From a checkpoint of a small audio captioner: adamw at rate 0.0019, 39062 training examples.
Rows from block 6 of the audio encoder, named by matrix and row number. Each number is 128 + 24 x the weight over its row's rms, rounded and kept within 0 to 255. All counts start at 0. Numbers have three digits each. After the name is the row's rms in percent of the matrix's.
# convs2: project pointwise conv (encoder.blocks.6.convs.2.weight, 64x192x1x1), inputs 48-95
convs2.0 097:094095131102126143115127097155123164139112164117139163122160141103133169137129127138146120134116158146128135131126122102089076081142101149156112
convs2.1 091:116125125175068122089147161142127135117160121136139129152142135127169130126127136136204148117100133153128145126105130114101099066137133145131129
convs2.2 101:081109159156160097120132126137137098130118126123149114191103099147092160129105102132136074150125169134129090120107111122151157136130104103103127
convs2.3 102:157116127130128141090117111149161133098129115178103162142127084125118110091131102100110128136130092118164141170126098139131113148102105146092135
convs2.4 100:151144116118148086165170128158154117139151107146124116107162148096129092153059122077137098130148089098102148156166097113147121127126142177167152
convs2.5 098:082110149152154151135130093129093140088187115089142139144129121136134132143133101157133082121142150080143143119106134142105160158112093136137116
convs2.6 095:148104125106141084128116115134108165148121080143081153072118161123091105156141119147124140148157082112125139126123136111171125147105160155100132
convs2.7 108:098118161117139147184163110140131152100072108156107115118113071130094100117103094141128121166159124147136128118152094140147143118096147173148162
convs2.8 097:097127151127106124150139151097130095157181140130097132063144175159119141154154155155099152117140121125134133114120134125144152132086137112146152
convs2.9 108:094132182164144091107157073093153129024135131097135121147139151143108105163088142112152109126146128161126122116131105118105126153161120133106108
convs2.10 098:083141147147127110177124102116181129099136138156125139129154131114107184135143177138108161144130129152103151105124129128146153176169137105148155
convs2.11 100:153092141134165101138076126084083128159103157115117128092128110140178132157120127147179179132133171089140119148138131105113116121124131099132158
convs2.12 100:153147115138160145128126162094108148119102081155120118140123112137099156146114081133111173116121136100123128102136158124120162137051142161141158
convs2.13 097:117153095157149089137111110176136103124141116124159171135137150128100111155122111142146107093129084082130152109121120133146150162114138125134143
convs2.14 094:097150139130158141140102133118055122137138111091109130160125112111156111130134150123118109132169143123152111154147118097125134133121157100191124
convs2.15 104:112137134138154133159124132098126112127141159146146121161130145138112138124183112159131135115123107112141164136159126129122136124150142133122133
convs2.16 101:070101134187095129112096126152112150138093110135131125093108118160100121112141112139153153109084139089127166143124133147128104126127105103139134
convs2.17 099:136085153112154113091129130167126090119114097076175125103153109140115171132142127121106144150125204121162125130124118150113111066110148087144092
convs2.18 103:158131107110119139170147139097119125135162162151125119129136150146094115147166110127113166126128116141144125137094168094119174141144173105086127
convs2.19 103:093109141162117098132151172104108137156146108120124130105113153168111145115111124120112113150100125077136116098127170117117112137129164137129115
convs2.20 106:053106132128091093183112112171097137198121117141160143103145115130123115178106155136132138145098142132156127147133169089123097090086150132130119
convs2.21 101:093129152167113114130156148125137151126136127092156167165067106138098114146100131119142102121081154103147105124137067123131112121116129140104124
convs2.22 099:120119103157115153149143085137105117144108111134132139113132171104039135124172130098144141111118119087161145108110116161126146137102108120139138
convs2.23 098:137102132157124082133106147168159084128109089119123119130121125136157142159180091118091136128131123052121106118149130160143170137113111111179158
convs2.24 098:184150112106117135125108147092132112140127131128149134167118146115100119164143132142141133092099109154128109115090094112121145125153090104099171
convs2.25 101:103070121171123131118182108167160147119148098151095145098083102104152152133117148096122118139136135112124101109159137102168105134101085126139142
convs2.26 098:139110114107143102121158116170117138086140132115121097113088138119164134114093141152135107158106135171106116088155101101161129133132189142131108
convs2.27 092:130115112137154097114139138113119136099089130113158125101060105114092124155164087125157161155150078126101116081137135125171104091076172146113156
convs2.28 093:136127107101115092114121151107138166116172064102141143127102148150132133097130150129117139100158124119135113124156155127151146147156155119154135
convs2.29 104:150154095163128101152148111085155122092096122117084113173144158160116175130125136125140127104151116086120157117139132134107182140147096146097139
convs2.30 099:091126092110152104124140155083114127161107137108116158118024133125126127143095117084173174154122089150147127096109135117149142111120145162123138
convs2.31 100:174141087132144121100162118132116141115123136120125127120148128112124092139112140134107123146146087112114123111164118157125141093105125079116152
convs2.32 101:175093119121131138081130127106134132121129119141053117132104138118126129048130134090104161103110125095144127118128147130114130125158139160105144
convs2.33 101:118154180138099122133131151131180117128122143109089109145151119113114170100174158144109163091111148163155115127097160079153168109079124123115156
convs2.34 099:136098106166117169072112136162146133135136117111136178156126134112099151150145101116140159069131101045142158161135155134114131122134117109108159
convs2.35 106:088116185162100130155172136125135131102111109138137153130119108127146099124140111156138149117141127107162155121121154121102126116107134120139110
convs2.36 100:132125128146127131162150122128153165166155140116105136145107122112077103115162126125146154147136127058130104096118114095100107132175128099171108
convs2.37 099:179129124141098081121149115143122147141140112119134097118105168138146101077157097138136174131115107157198135127123155087153147079120166127155130
convs2.38 114:107119077172102139175127108155132103128132119113140114081132149145149124115096117101123107117113138174125142128131142089118134091110119125131138
convs2.39 097:116147093117138152087128158139146134156162101148175179110129142114144152145117115102148121097074145150141134161124142081137129102119117110134166
convs2.40 093:086123137123111102147108169113156112149097168140125155108100154142110114098133139142137147132138083172117099129110110179119124138144128114105128
convs2.41 097:084136134128114124129137119111149193137151164099120116154136146153080127150146146114100108132175129126142091114132143130148123111130137170056128
convs2.42 099:182109159175124124150097150150096134081093145133117138142119124086136127129154144149146195134160104114141103141142157114140145117130097130053153
convs2.43 100:161132127110125187092095122136131077091152127151117148105171091136158089102106133095127101128121118076118166143143096132121111159121138119138110
convs2.44 103:070119169157089154182145111175160126103154122160107129147124107123137107161146138113119140138155111103144148080149123117123147151118154177144117
convs2.45 098:143137138142118142089117122145105124164150172142106137128144168144160121126124111158145135108166156197098145110141142126108154137200139128143148
convs2.46 099:127168090095150185138136106101152123127110101093118140136169164174130124161167115108132099132116111139114145091139151177120179146130112130138178
convs2.47 093:093116109139118127116164109139179137152104151161130181147124146114105155172117135093148108088154128147087174108115078123147096151149112116139136
convs2.48 096:113102142118135172126129154117111143118107090128132141150150155129148112120139154089072105119132145133109124092118127108167138185113159140142130
convs2.49 105:117149107141174131107133121147126147122121140154154107107132133180173094111085158109133125148113128078144170119158159145126154102092124074137135
convs2.50 108:107143124108107127129149099165104095163140103117145150180159164095119090101113134110087102129104146122157141158139088100147138108153138120147162
convs2.51 102:144156141153099144160126130167096122139110121098120139148166114152150142115130095136123139159109141134125119130141136154094119126153087150116108
convs2.52 101:084140143087084128132144116123118087132176163163148141140155140070101150079113125104125156110113157097132151153139148125141125149127114111147113
convs2.53 092:127141122123151154172143101167121101150124124114109126157113195120107117132120160126104123110121132207125131099133136114127148119163139113143129
convs2.54 101:104065078177152118121143104140094111128134116111135142119118091126112131144140118130147127130150148112112109105102144138152112120100116079142085
convs2.55 097:086155135148133114098162123081141147128149152128168173144110126192121115117141180124152125106101150114166113153086139128126098111115106087117151
convs2.56 106:155143093099117166118093083080118128120151143140116111098124128106138110122126151157152150097151120135140123112162106097130102131140133106133147
convs2.57 103:099149116079125070134111077144132138119172122144170129116124144115107126165194114125186163121105098118138126135108142138125156116143120106134093
convs2.58 098:164094128132119129113086131151114143121081121147148098139093119165128138173115106123134136125121163141122138126141096144118104144169116124106087
convs2.59 101:174125106108111127092137154134114153116154097152105098128153097129103108118133131121133165121118091148149135137142116122117129194119143098096123
convs2.60 095:091145085158135108129147096126171138116119142118142139130081112153116100130133156103155127137163117073123128070135110132129148133137129099128147
convs2.61 099:201161113123157162143094127117115126111109155091092106095127113157131123124111113111129118150176161150108127133117118088133149150120169167113128
convs2.62 097:128147097100160123145152151121138109128129149113111120175107177168130162151149130157123122115169144148131139098119136138124162166138147104119100
convs2.63 104:171107106133135132133082104078134132105142115133148139094092129086177078121109146105174085134115134119153152127147124054114129136133110118124111